Weights of a small multi-label audio tagger.
Data: 78125 training examples, 42.9 epochs.
Rows from block 3 of a small multi-label audio tagger, named by matrix and row number. Rows with one number belong to one neuron. Each number is 500 + 25 x the weight over its row's rms, rounded and kept within 0 to 999. All counts start at 0. Numbers have three digits each.
After each neuron's rows are labels from the 100 clips, of 14848, where the neuron reaches its largest size: "responds to" is what is common among them. Only what is clearly more common there than usual is listed. The data: notes from a synthesiser with random patches.
# gate: second MLP gate (model.blocks.3.mlp.gate.weight, 256x128), inputs 0-63
# fc1: second MLP up (model.blocks.3.mlp.fc1.weight, 256x128), inputs 0-63
# fc2: second MLP down (model.blocks.3.mlp.fc2.weight, 128x256, transposed), outputs 0-63

gate.194:455508497522522498501484540480493496500495507487509503535518494486470497464493507502555461505483467490527497497504514496486495463523485467503520532460502435514508477511511460508511507521523535
fc1.194:484489471505494493501506479512537510498538537490561527490545501498497491494487563500482509494498539492488440475491501503508502502500483493473520491519506573496479526523527480490472470506508548
fc2.194:468524486506576489571454480469508478499478526482502474485476519493510504531461511494501499518489546503502513536495494484522517537511490508483523505511510495519494510497512519491494501492527473
responds to: bass register; ring modulation

gate.74:461495520501511518514528477410483494443497468464521476478460497525488499478487502550498469544508496498476520518494476479511509457501483477568498502537511516505501503515491459495524527476518504
fc1.74:451513475517530499495481492462533528479502510458498512484503533522455516496515525500534487513468496525492464490494452532451492496476526526520545487473513544508504472544508471446462508490486464
fc2.74:487538506474488482538507490482536477482463524498527523468503483502530503544509529484512539481506528480485523496448471505533505545489480482524457490468528450551471483483534483512523468460491535
responds to: resonance

gate.88:545452531525538478504483500496507503483516470521527475538518496519480467525498499481500523437494466472469526505486485493531519493487479467522548489476521459487483479497490462475488467529480546
fc1.88:498498528474550516505494505511517483481549556512509505502479496508523463475529551501506517499469470515501508505503511518492489567510488496470524533466511512497488472467512435484521536489481491
fc2.88:492513565556522522505470495490474464479507522492482503519472481489494502496486530508481495473519503543521573563524481525527507566484496511482484501566454465499493538488484479490522490515485510
responds to: harmonic FM; bass register

gate.57:527550500495497520510469489439507474483470520507519493513537493504476497481467475461486510494560529468487465487484494496537523478536483510518517490556475506495511485491494496481514519471539511
fc1.57:472454540510504505467500465500526501466501482498493484517511521485507509537537471492515489527471487480462557511496505539508488478469516482479489532447526505472492512474536503563480483521511496
fc2.57:503530510496469534514482524490474453534512474506489489501485532478484485500545482505537500472462514493490473487480515537458504502520490520481542481474509436477480488508540504480501485473455459
responds to: hard sync; low-pass

gate.208:464517532476477480535491507440531506501489470513507516480493502530483493473466526463473511465519517455516516483451506473525556509522447493513492519524455481525542474515514488489526470488480466
fc1.208:476504532511463528449513519466514455517511482505464488491491515481519501533476464506449450502553499500490527486481482515476514524547479512470508457457516504454476493493479457512490468520483491
fc2.208:523496484498500518482546486549537514500497509519515464511498504529482510486495493461513448481501512517504504478447484523500503523510483522495533497507474490505501492479479540470477492491463486
responds to: pluck; high-pass

gate.48:513510490463501545507536449508519479553503497499495479499554477486482465513539470506439548489496532525509496466487504448490525446541507530522534488473528541464502468504516498478499496460472494
fc1.48:486484498511487516523515523502524548512495496459517502419501526485487521492500501509523492439491495487535502527538487506517507504499525500469486554504480479458474461508490466533471524537503475
fc2.48:522489468470513523516557450539477440486499514508532533512527494502526477488491489470462487537523532520480545478521534492516491454486503529496518411484512482496498485485503476497504492497476533
responds to: glide; inharmonic FM

gate.29:504516481537525521488501463512482423510505462479489524499502473489502489480524514548445472518457463501476524496482504509476500482526512491523524536478521513523508475457499501513491516484492460
fc1.29:488512514513468519477488491502495456491473500502490531512512483455494559481533467524521478500503499475507513429475498522439491539532527485497488501491507518491512480513437506519479481543493496
fc2.29:557516530488501521494512521495500558498524485494503479503471524475482519478472498485548541479510531485474463487531499489468504502471483477512534494521484487496496494521502524498514472498512464
responds to: saw

gate.12:517487478484551491564488493502515528508482552496533496501524493480494516508483490452488520489519475541497509508534514464514498503500470512499507483494488490526485491484575447499509471510564545
fc1.12:505492540451474518510499487485499502485492491495481474498460464490504471512474483489504488512543487501473529542509521472569489530499408494499467513525488497523492516487524448523519490525537548
fc2.12:514553509537476487463504511502485530517487497510488496462493533510471502505489508444538527479533544472521448497516504511448498485490521494498520421507465487455510542542484550503503483504472493
responds to: harmonic FM

gate.140:513516504480517515507509520471487466476548490494485486504540482493468501511488485537503495480461513453513515491496487507515539513504495488509503480484492520490523443508489499490522469503516512
fc1.140:481481503516530504493472551482517521479473522500520489460528498524489532488474537492473469491511524492499521549476517522540502511484491516496495496521480500495505480526484500517506498472488476
fc2.140:448473537501496469489501490504419491493494482519500487536464530487465477503499493519486465468508529536466545510514500525491494498498480478519503471483485502494523501476510490505510496456509523
responds to: glide; echo; pluck

gate.63:482509518526475497519513494494483468485472479502531481538468489465514510450513519529471519516421460522517476524495550444517496464522481489550479574486500496486485480458497472497503511502530468
fc1.63:514550508483520486531467486503505521444478512494496514490496515445523508514515520510514521491503503497507556482506517508464518578472449492516506543490517482509509485476502489493546473531537523
fc2.63:519460544506488500461519506504508467481518474498474505536490518525421478511504532452479484508490532515474498526506482429495488424504500510494486481494494461526488483529486465500527515489476499
responds to: resonance; band-pass; ring modulation

gate.224:518554508450512561499450505471494493500498482533531496510463465489487432488537476450506519442529497489488529494507489468527507480517483526502507487532487500503497480456509439468471498514463519
fc1.224:487478528453502485480496489473566464484496465487517465525463453495522442471496471472510502473454469476495489479445500465519520512528426483517530516492498512482491518476516493523539478493521464
fc2.224:505503475513542498510550472533493487484505503513508509546507503520495525502509501472514479467504476488523461533521495546523506519476535537496500481504468505511493477530461544478481490528486470
responds to: pluck; filter wobble

gate.184:486520530498534505468500540504513476516477517498482462490444507486474478512525493494454502492460496503440530490511482483492499510472484547465499511479506541482536533503484522506514513535514471
fc1.184:513509514518487534480484466493484487544433479514477509504499520484496547490553527505470495420488473488499553476509464537503541537487480485500478511486496490474471513481471508553509512507507513
fc2.184:503505517540448500520486504505461500465472489508508497529493560493544525516515483470494528501527480478515510502535542528507499460476498440477480537549481494489544460534530502536486546481527527
responds to: drive; filter wobble

gate.112:469528534502477530521443467472480494489487485479498504470457438509492495514509488532517503476504506467512506528437483470542526490522484500503476493500515512462502487506499483553457487473515482
fc1.112:554493496466471461497524501540471462461514497548520517517493498535528493508479498457457486522506461482515556490489537508488494518498477485519496496527508491528520461501528445497496457507518549
fc2.112:463494520546516480503501522525527511499507519483490476534482514446458488489487459492485490504477496500486472510502562484510509474496511477470464559487488480432508536504504519546490538541525477
responds to: filter wobble; noise

gate.133:476533459509506479517478496498507485443500505496480501485478455452515483494512490529518503516468499501547442498471521465525506444532503492514507455518538522471522484454519503427500440478516514
fc1.133:560524529512542507519526496488481515444514500486528486502473481434476466496505464522536503495488478489520507515540531480475470502488512460490499515508492432494455484474513434469479505518531459
fc2.133:481533456521478504519488509484472464505490495506495478460505491470536564469452524479472502500480506497532460482540468473511513509513506512531493499543486557485489534431500507524513496477534529
responds to: hard sync; noise

gate.37:457509496503464503472503501499504489479509503441514515492513488521532527467516511489508535460480490484512454478427504499467490472488487480540494494475511481520544477467484522476491500463514436
fc1.37:477477540493526490498520488502520475481488449482509496481483552519510533452486520509519481487480486496502509480482488493508499483480474519551524537500476477480478521514457534504530498511521437
fc2.37:494512496487465509501495514501499504510511470523481517480470422488488548535494546491506541478526556481511486513480495481505483491514458508494471546497534504536561494477471503539519500491497523
responds to: resonance; bass register; noise

gate.109:485510510535484479561532540491488492455526479484503480517479479506526458472470473520492475530511457487518496536523520491538518545473455496537507518514515486531506490474520460479527493512539545
fc1.109:509501516534536434506498517470523514453521479524482420489450533478511514491473487495503491498508476506537521529482499530460495504466463474496465514511488489472500494561516508501521518514523460
fc2.109:506464491496478545481496476552467463514498481487506528507532437480489502509528444527451497487503536545459547489511481475504505460528513515494522462515504512515481496472460478478461506501465494
responds to: harmonic FM

gate.148:465494517505513497466525474478536491505485462488478520518510522505485483494524468507484506492515479489473502478500493472510497474483526491536471487519490491487512515502497497484506498512517545
fc1.148:488500479587511531488483510476502505514510519450475513488488522464449496476449475514484472538502474506500471488511495506502529500487500483526515503480509536495518528543522505463477493508529540
fc2.148:508531510477445483502510503507488541492473498512483524491483501510519515519524550495518520471491520481500515478470487489498490521511477494477528495474513477510553495513494508556517539500515480
responds to: filter wobble; band-pass

gate.33:529541471533540511534533519480515475460472478503528493520470494493509457477515518468539489542524494498486526449472494467518490479514484490487453476482479572510510493544483490493530464528527512
fc1.33:485507496500508536516525457566466483464456523505541544476526505490497493524528501485509515453515512519493536443515497480517469513551533480509475473515524512524520487522429486452477513533476487
fc2.33:546474552488527479514512542502487501496519511485494500477462519525489515494528518504522530521497470497510410503474512514494514555515494508497519541488477525507517497520487511481507534505485471
responds to: harmonic FM

gate.128:473525519508536510515477472485505511488500479516515522517477471512461459515488507476495531489497555488451529517471474454550474521538497500497536503520505501474529481459517511521468476531495473
fc1.128:528504527557519504468524504487502498498490476497502488489482508469508514504517472522477463507502496485545498493520449528467517495479533500508493482457525486499534511452511518481495517489455479
fc2.128:521505531514500532530481469487504484504516507472486536531488472455541472506505459481512494537508557501464493497479493467452509502501495524419500510481506490453514559532507490510496497511498468
responds to: notch; filter wobble

gate.151:453523514521509494469518520451497525485493499478500474501523527542513515476470564511526465501448490517540532531520479494470488510518505451542478514490488476513480500483485472511496536528519486
fc1.151:482523493553507507568507484490505537486463500516519474511496486489516502498487459490531526507505518490492529472492524489480474536539541459479489508478489472512500520517507504515469486524524517
fc2.151:524484496510528529462506501514461482535488508477447488566487539534541476508528464502511490517497478519485519483476478516426509492496506515469555471507511525500498487561496510487486470499485489
responds to: bass register; resonance; filter closing

gate.107:502504499516473494485467534489536481495513488475508434495475497450481468494470482483482453534499483473478523487522510510503545486506476519493488511504524518448489502483525487488482507502500537
fc1.107:459486507520527486524471526460500478513497495520516549546534543480476509494511451506518478481485489478464520483489543466513509505480561522460542547431504515461497475524494530518477523488500484
fc2.107:544511526486509477523485509496519509453527506477509504490520483513507540504507539529505520503484473482543463515482527535493500547464492487502519511490506475508554475529508514440500491474470477
responds to: notch

gate.85:474509527486497473461493498484463470486482483495451507475483465497508504453512511532459548465509519489497522459482478445506464471502461464494512459503494506468503478490487483461524497511483463
fc1.85:539507501437538543488472505473441513541523492494489453501496459509467499531477495488509445464475528500462500471501483499482469536551446508472498496524467462535509468491503505482503518490521480
fc2.85:492487452518526451468500478500508489496504511505488477500480483560502452491498496497490502517493506479496490567555499495524526536507493482456488449509527506491455499532520521525497503556522553
responds to: resonance; high-pass; noise

gate.175:488531475515528485526503510464525469487470465520484474492497529482475491532510542528517443505449480495479498479460479497500553494504487466488478480449522482466469470546507489489524507540513491
fc1.175:488496507496485495538501502530504478470508531462533520476471491456483475492484497500520502496496483490551518484546561497470458537514515508538515573506449507516528497455513490480501519513500505
fc2.175:466458526491523508479501567482493453512539509476490539516541513478487491518467482555507493500513517469517564460528508499479486524513472516494490505519504500500466503475455498529471490512500483
responds to: filter wobble; drive; band-pass

gate.36:501522493456500500534500494483532480510544483455504497505500446450496479507502521477488470469474481486490497531494504493499498516541448520479493516488485535471510496550531456519530492524497518
fc1.36:470472540517491480493513491481527561489511511467490452461505490507501550511480508474544484520499516533557472518531484480491544457513475500481457445500535499453473538474515455512463505476478518
fc2.36:451480504489499463493491517544482552503498503476495540503466531507512513522526495500537542498491508498495509492512498494498489501501477492516435505466573492498504513487493527542512499504514467
responds to: notch

gate.169:467532501513506561500525533471515501491517479482521494486514450473443459475503494481536475531514500461540483459485527475533539512507508507509526447487469504508488487536504509470533466481512517
fc1.169:483516538479503486514525508470506508500489527469507492458499503489483543508522457481465528489487517472515470489452493500493537454519508503473493464470508516476500470451535503525479492529486444
fc2.169:473461519538506493510496479496518508474520496502511447540541483487481521466514496521504469537503520503500497522506558522493487516476498452486461540541504438494499517492462528500488510478518493
responds to: pluck; echo; noise

gate.1:474501489491521523540509485505486495466492488498504471496504487531477456484556474479481510520498510529472554510472516495494495464536467505527464515461502502468485454460508463493529503498500469
fc1.1:534501481496490472502531484497512499491455501551513524493472512494533464471475484482437523518479518519487460481519496506491514493490476546481473465511476508494505560491542459502504481477515536
fc2.1:524510459505521513532502478471477519523539535482475492503489466479507447497492499494471540517477514493478516527524538496518497472534489541505553502530484532529495531534524524497503478512527499
responds to: ring modulation; high-pass

gate.39:476539501476520527517493519502500506455502505551523506510519470519510500493505493501531523463508489477530476487474471483546518500484483533490516475544487506495471473514474456518504497491516463
fc1.39:513567480467496525495505521467497518512486505509509512506509516492521491480510512489529539511478540523496462456469497463561502512521474538525529519526471522506461519484527487524502515503519433
fc2.39:469508467479455449509517514479488477478520518469496501526440475474519511482500499499531530526487456484499445507492505493493467500517489493529497504456498525514572468529517492508509505505504490
responds to: swell; filter motion: fixed filter; ring modulation

gate.22:477477495496479505453535472482535506477519488517502482476522455440517467494513478527467486487475483515521500461493498501487491520522498458555467485465519505509485497524501422467474520508521486
fc1.22:444512502474463482526456472509481547481489505488516497482490445482550491536473470497504514443518527509508519517509492518494488495517474505511488504473529480520495502495531499530499486506539522
fc2.22:477464502498531477520524511518493485541456523476483495493523539521447473519475452486455502511529513515506514501537479498498520467524502509465506488510516501507477515458533527552460483502543502
responds to: resonance; high-pass; filter motion: filter wobble

gate.96:494507504527502528450509497501489506504490478506467512464488538517528481502498527492528464464498477467506536489465461526474551526547486454483517532472542525549503536472526515539503491502503548
fc1.96:511478487505551539528550511491534474505535486446489483547486457514481482504542475486553507544491473534506545540524540469471502510515546514511500522488519473523489507529472515483478516491507499
fc2.96:507517485492511513495503474490530490498510496479528525502495495526552543487499536499502504534512488509505494472452466562430497513465507561509474455500497519528476525528508475522533498488507525
responds to: bass register; no filter

gate.146:468529527504491499469460482496472545497438492460493534523500481526465445506510518516497521493505544511505493511475486490553553508511485477491508485527530539490488508460475498520516485501486513
fc1.146:461452498505461468463492488480538495500479499520469511532494547516493519458510513498452462462462504536496439487462492524480507486470472501536497486498493488453494517489497511446491537489475485
fc2.146:563505522504549489517500512483503483480522524492518503568496498510487449514493485482470535517501509494488529497504539494500495481472512496471482508493441544481491474530497470498515534481559522
responds to: notch; noise; filter wobble

gate.157:505579505473506520530467458486472507491478465460511503501482468494483494516511469494531489483480530493507487487490462460475528442488514446519521499532482508492524491482447516465484480527506456
fc1.157:495531489478518500501495493455454464511466458470484547494537522517485459530503449504520530488513492525487554507525493477495500527490503512479526472531500500499499485482504498468515479550535503
fc2.157:497493451508494478529497533504526554513503480506540472460451516528508520443471514520510505525514500540475531516521502515512464495503510515556509519498464473495491524501486478487520485417526481
responds to: hard sync; low-pass

gate.80:485516512465528522551535458459479458461478458523520478541503482501473512502518474480525498474489536501518534515460491511495511488537516463518510518481462491495559448498516482514513488511490509
fc1.80:498523471475462497452523485488516485510451463498485487476481481475534482484549514517549490490482457558497503485531489475492499492507440556513492495522491505529530505512527482530520505489517488
fc2.80:480529473490506537430534474506517506472480486505539490475528490503502510477501509464507510475453521468503512484498465485453505453496468481534483494500476475455462497504469497459480480497481487
responds to: pluck; echo

gate.242:469481516498489476474482464507481507489485485468524501542507461517509484492490468472490519503440474489457511496501493422464526473444515451509534528472497496486525455478518502486499496526492509
fc1.242:479501479529493504439478479470433485522496503501503499525462524473480535512508473530488509499531484540452503485526464513490466498511514497542520504527515495507495511525506469436453513506483500
fc2.242:483487479458507488466493483517459475524487522480518504512556513511478458552519503496493526490496510474482524527500531474496491512506493513460502519484499502494524514478485502497477545513507501
responds to: filter wobble; band-pass

gate.49:544532528484466499505535514521467494487466514488485490499454502466510467488507489497499542548491516475491494526468521478530536526518444515498487502500500534469507476498540477519531508505519511
fc1.49:505458535508517542507535477558467558477496510515517500526471469495518506501516537481547523478495515557515516518488519501545509497513509481525513483515508455462519538491527511514498504490523483
fc2.49:463571501504508501540541499491476506490471507490505484481475497467498497478470519510494538489542465538514477468484491510489522541473511514533487478487496519525476514517487491475511520501488528
responds to: swell; glide; square

gate.216:468481487518516500501479496514551491510478486549467505552472483531505463525501544486527491513474502478503529518486509488503520528543496494506474529505522460516516484516504523515514468499510514
fc1.216:471505477500477490567494511494496501462481495469517521492506533525508474506466497490462524469485515525467451512506533496482442510489542469491518522494497425507560485507494513496495505554502504
fc2.216:497494525472480457536530454524512512525507497507496474516545482517489498551498491483528522527482478487498548483529508504490487515505512544488517539498544501541482498458546541513511469517495542
responds to: notch; filter closing

gate.58:490502487489535462515469512491501505490495513526500510528514477533528494490447513524503508472495549524500529527507493486544507518534449488501506526530529523552497523468522495492492453537506480
fc1.58:513501468535509507459483502495525529480500513481452479475531559521498541509477480491505477480521499525510469486469487487507482490511452475494471463516544485513492514485508480494443492526499489
fc2.58:533525501510510497557509514477480503503505487498507512536483492492503506486480467483493508489486500491469502522554515444519509502509473462489501564523438497508523502485523477493489486509512522
responds to: harmonic FM; inharmonic FM

gate.178:498514551500541498505505484494494480472488482475496513512538512516523506527487453494497469476476478482520537477506519462474518486515505475531509450505523473491519434498478509460474503562506481
fc1.178:522512504471524541512491473486480470504506534515552559449498494503501487487485529483502524473529494501524485475521514530544510520522494522519525476546452508542523552513522515489531482477496500
fc2.178:525504500474506496465548521512484452530484478481500484515520479449464516460493457500503438496472454488500492454485501507485515509496507526484511493453491507482493477469512475485459526511498497
responds to: hard sync

gate.87:484513506485489546514543490487522490513513512550520522491500493482508467485465515464525500506520501544516489482481532457523495475534463465520485461546463484517470452548474507560486476527507505
fc1.87:499456472501529521499490530503510487516499431476502571496535476484532506498490483505515525484511496480482537505498528490485484502522486542541543476505499501546503471505438503476466522491488476
fc2.87:494487485484497476451492489532484481475481492505500516477496522487528487480529514486504478538495476545475517473564510535484474477493507525486507508452487510467455445519508457489500535513500518
responds to: ring modulation; no filter

gate.94:495532527475548493525505518474505497416471475445492481528518493504454498509472461483506506528475482519474499520500498481485518466504476507540475481490513551505533481493482512484492493529540495
fc1.94:518490540515536556474491506505491485557540491451466469507519498484496468534485457517554491537502488524474505472491528472506485460520507534506513485460528493491517490499509536465446472518471535
fc2.94:516486509487476440501527507521508525490489501492500485507467492481546522465523462496512466505466486490478472489515513541475481486474501520518500510452491444465493479503536479546537552457539521
responds to: drive; glide; low-pass; triangle

gate.51:465489532457510496450505479477479494467543491513526456496496463486493506496473513521507499471502484504526538470502489501499493524520488491523466515506508498488470447496490454530494513500488467
fc1.51:509501547484464488457514481468504512532462529516499497504535518508529551523525508488524557500516519531514486531493521489529518454485492484556484495514482460497522456480518539469529522517456538
fc2.51:512532520501489509513529496501500503445517516501523522468497436525539512475557537462546560490507465480549475482482512488487492504520490482475499510508461525525508457491462469485512495512500493
responds to: resonance; high-pass; filter motion: filter opening

gate.127:495549484457476472504496481450531453497504425482504525497483495468515469532511516509547535510449494488506474506482468488515478492543495508507518500466509537482525469468497476504506490491510496
fc1.127:495518534507477494511465493492495508510516536469510483490501469523504481506532499468502489473507487505460509526541473455528493447517523492497510504477482505498484463489484489434517523523430464
fc2.127:466505444493544488487489509489505524460514503492488541478546496461519504540461436534458475482550511497541502486532511469503497493477476500522468476480504516480513489512515479484474477523513501
responds to: filter wobble; resonance; band-pass

gate.134:489516535491485515500509458457519465507506509507486521523492479504463485540497539510516519480495519517468538493492496512541503505520457508553502471516488490514525514453459469493520497489503480
fc1.134:530498488475538499485503555485495494484557502498539510526544486522526498497518501495518515482519466540526499506525545479520494524486494511502476518523463438543482489461474528458511481486495507
fc2.134:501527513546516517509439524510478508519521518480475480528470522480449429505507478518524481498526537502469479500496493535514495539503538486481541507530523515466499551501540521511485489497497516
responds to: harmonic FM

gate.93:464494527533545523536524501491495487504514491484498457526492495508422512513467448484503470524547527455527501506496503480516506509511497436494479500493504536492545525548516499485462479538540493
fc1.93:495479529543490520440490469491495508493505466511516495487486520485440502508507510489527518517494499556467541489496502468520511515539516518512486514490522496489485530517467502485481504492485519
fc2.93:502555450459509534493505492480524499541508505505498436502483497515555509474481514497506484489469515455516471490469477504496496532472500527527530481517512471486485541539541518498461496479534447
responds to: bass register; detuned saws

gate.21:451530499493499523526496517513478492495467481484520457476464471516469521476528513489488450505500493507521513482470509527495499474514506544518513472495474543489538478479474525531514531483468468
fc1.21:514476519524499498502525491440460483499468502495507476521467494545515494531456496459499454517545532513500524475506500490513487492527508522455483459518497487488452513539501498529500490514504470
fc2.21:483501434499463455495469502451559485495511476525522491514471505480521526466506491511498465554472476519494552481540495508455492470504479503555476510469494527464541494492515460478566516498557518
responds to: pluck; echo; notch

gate.135:495497489478531514483477481491507491470486487476520493542488454447456496505512481490493459508511513482483505477498517526521523504538470478558450518494513483504537498527513496475504464491492526
fc1.135:449507529508478492478466459520472501524395492491472514540505536499524524517577488475521510471540522521493500517488461500481503453507512472508445519476550488510514479495523506521474509508508502
fc2.135:532504497500491524474528475519459509484465508468502511505520499489509526514530485474489481431493541481489495470495497509511473479491506485513501522481471493480503502528493489495479480475471472
responds to: echo; ring modulation

gate.191:499537497484469506497477514473514456492462480510502474486502471483480469545528478492477468514504489499503509481468460488594489455507466507505494455534547510475503492489483507529460490496518525
fc1.191:480495490516526486489496506507516558491494496513457512522512519506531454486469495485491474495491517501528528492513499513464526576519508488507496532445480498538498483527530480469554466531528467
fc2.191:498528501525529484474518485507511515510497525478489458510502517511477472495483458488509459503480466455462444519467475532451488461528507488480511494486536512491505505508531519495457478532480486
responds to: notch; filter wobble; oscillator: ring modulation

gate.159:451510491527481489490540500472514537502462474509479509479513466496523502505518508519459526474460524498438476478486454476520490507463472500500527479479518480488476503506470484509498498519519489
fc1.159:474504542519482464492540520491445504530507525483471507479470475504529549528558511536521523511546523515477468511493519516510496525505483502483520494481542519479492467510488491502516518545525505
fc2.159:495490483502477484475535504485512512515463450504481516503521512536513503499512485451479491486507504472481468505527451449461515521486492466439517495446499457511488521498505480456474458501488504
responds to: swell; high-pass; filter motion: filter opening

gate.249:461511507464489538505508464494466463525488503462511493484514492496512513531523491547500484418485509484537467471480445474526536466507491500553504452519510514491538484441482478479475466512473476
fc1.249:487453477464494540558468487507460504467499525499498511492537420488497490540504493512526498464508534469479505499519500471507520503499515509533533468530502522488532478493515503495469477422492508
fc2.249:511461455478505468487481528470499466509521491513547497495508509484502513508493491493487431540445486498526485504561499539488498503490505516488489491483502501456546476500450504478533522515521513
responds to: hard sync

gate.180:492483480509478492509477488468515476410504505465465463500466488497530484476477492504547517589501543487496498474435548501505482532457495510534540491498485470503508514485519516505527479497496473
fc1.180:565493529498520532496492477514460486562522520542521470496474503513486498513495475512460493487494506505487513472511500502497498479522505516491519457503509519531523478456496463428468490481464498
fc2.180:452518535507528469487475492501446508473470487510493510490475479492480504517479519471531468462507462533495496510504457470488504465516497456490444520485526467508445504478441493482490510543475507
responds to: pitch class: C; square; triangle

gate.145:479541562480512513513477478457508463506503465531516487511476460505505468483518497457493481510479507485503518503450453462497544497546465510506479507501495525478499477487491462489515463499493515
fc1.145:526501497529524551514522497511545478490510510480494502484515498499469423491484481460516478497465494476485487417476514503510523498503528500454506491500494508508467494478505497505440489499487509
fc2.145:512538486530531496534463500523465496489511517505483539509478506476494532491492475515505526529510479507516490511542525543523507465496524488515481517488516502493523510520522512514517510511555504
responds to: pluck; filter opening; resonance

gate.231:479477498515522510508502521473546490477521531508494437501500516474488485503509494477496470537446468488516470516504500476545530460508476515537484509487497458458482464506526457453520484519500513
fc1.231:472483518493468502484525472492503521463539534514567459449495507492443482498496488513541452496520511499537514493494497478544513478478487515526486509529459449474478517525471466481511503487481512
fc2.231:525531516501481435459511492485451498504511509504517510471498488489529515493430490512465543468526504544484545507547526492481493477483500511529493459536457489522496452478482507453538527537505518
responds to: harmonic FM; high-pass

gate.240:517481475539493520530500494520458475496530468526503521552473461508469530530524514508507474475507510498491476522524491515498493516489507492522488465498476431496546494530512523515512454498499506
fc1.240:516516512471513509485488502471482488542514536505485522497494495497540522508457500477485499524535539508525540520515473524499479517539469489501473463506514565530475523535502492537514480528445549
fc2.240:501511508481511500527437520484461473496473514544519500515460495506428530532498502471497522495488494524510506470518508572472474527506483470510511533485469512495508495517499522485547483510481512
responds to: echo

gate.189:493536523514470496480503515526499544470454497510435494505526520486526499543492551513543495504505505508541525503504472495532535502479431475510459462522540448471503504492509489529526467527510536
fc1.189:463512487486506547545486463497479503496501543461575512520470495532521508476499526529486540500531569532498471526519527499525444514521524460518532516558467530492556534514495504492486503526502473
fc2.189:515510480473508474499516500508533484495482494499479474494512555487492501504482465507488482509530447472486496459453494545462527494500502498490485491472532504511494472509563522531494465480519490
responds to: notch; filter motion: fixed filter; detuned saws

gate.126:484513495507475478548519467432534486471477467504517505497526486477499504475469500527524496497456515498491501517485493509495547456482440461511493481492510476460536473528466457495494445522469487
fc1.126:451491496470515475446526464515482483511517510500476474526469521461510501462496482503504536511517462565499503485495489499521479495437509508490508517465488536452480475448495501515470542492534482
fc2.126:541476481538500542489511482483501532505523522496472535521518509469507540521532422537504500543544486475537502489489487497521550498473485489554492501470502496456495489517527505517479498548532497
responds to: echo; pluck; tremolo; high-pass

gate.236:488528511534520494551460525462498483491487469477498497557510482496494484530515465499470498534509465487489533515473494480503505528473465466483469541439536476490485501500474484535527470513525519
fc1.236:497496485516472516502523511501502491480538549504468509494482465469469464516483502426514456558486463461525486502472521465514518449527505487497467481471490478482486503537504503530518482514511511
fc2.236:489476542492493494500519507506473500486514490494478489527520432528521525478494492490520472503511433510550504520495470484518494518472493535481480533458469490515501561457465506481486535570512486
responds to: bass register; detuned saws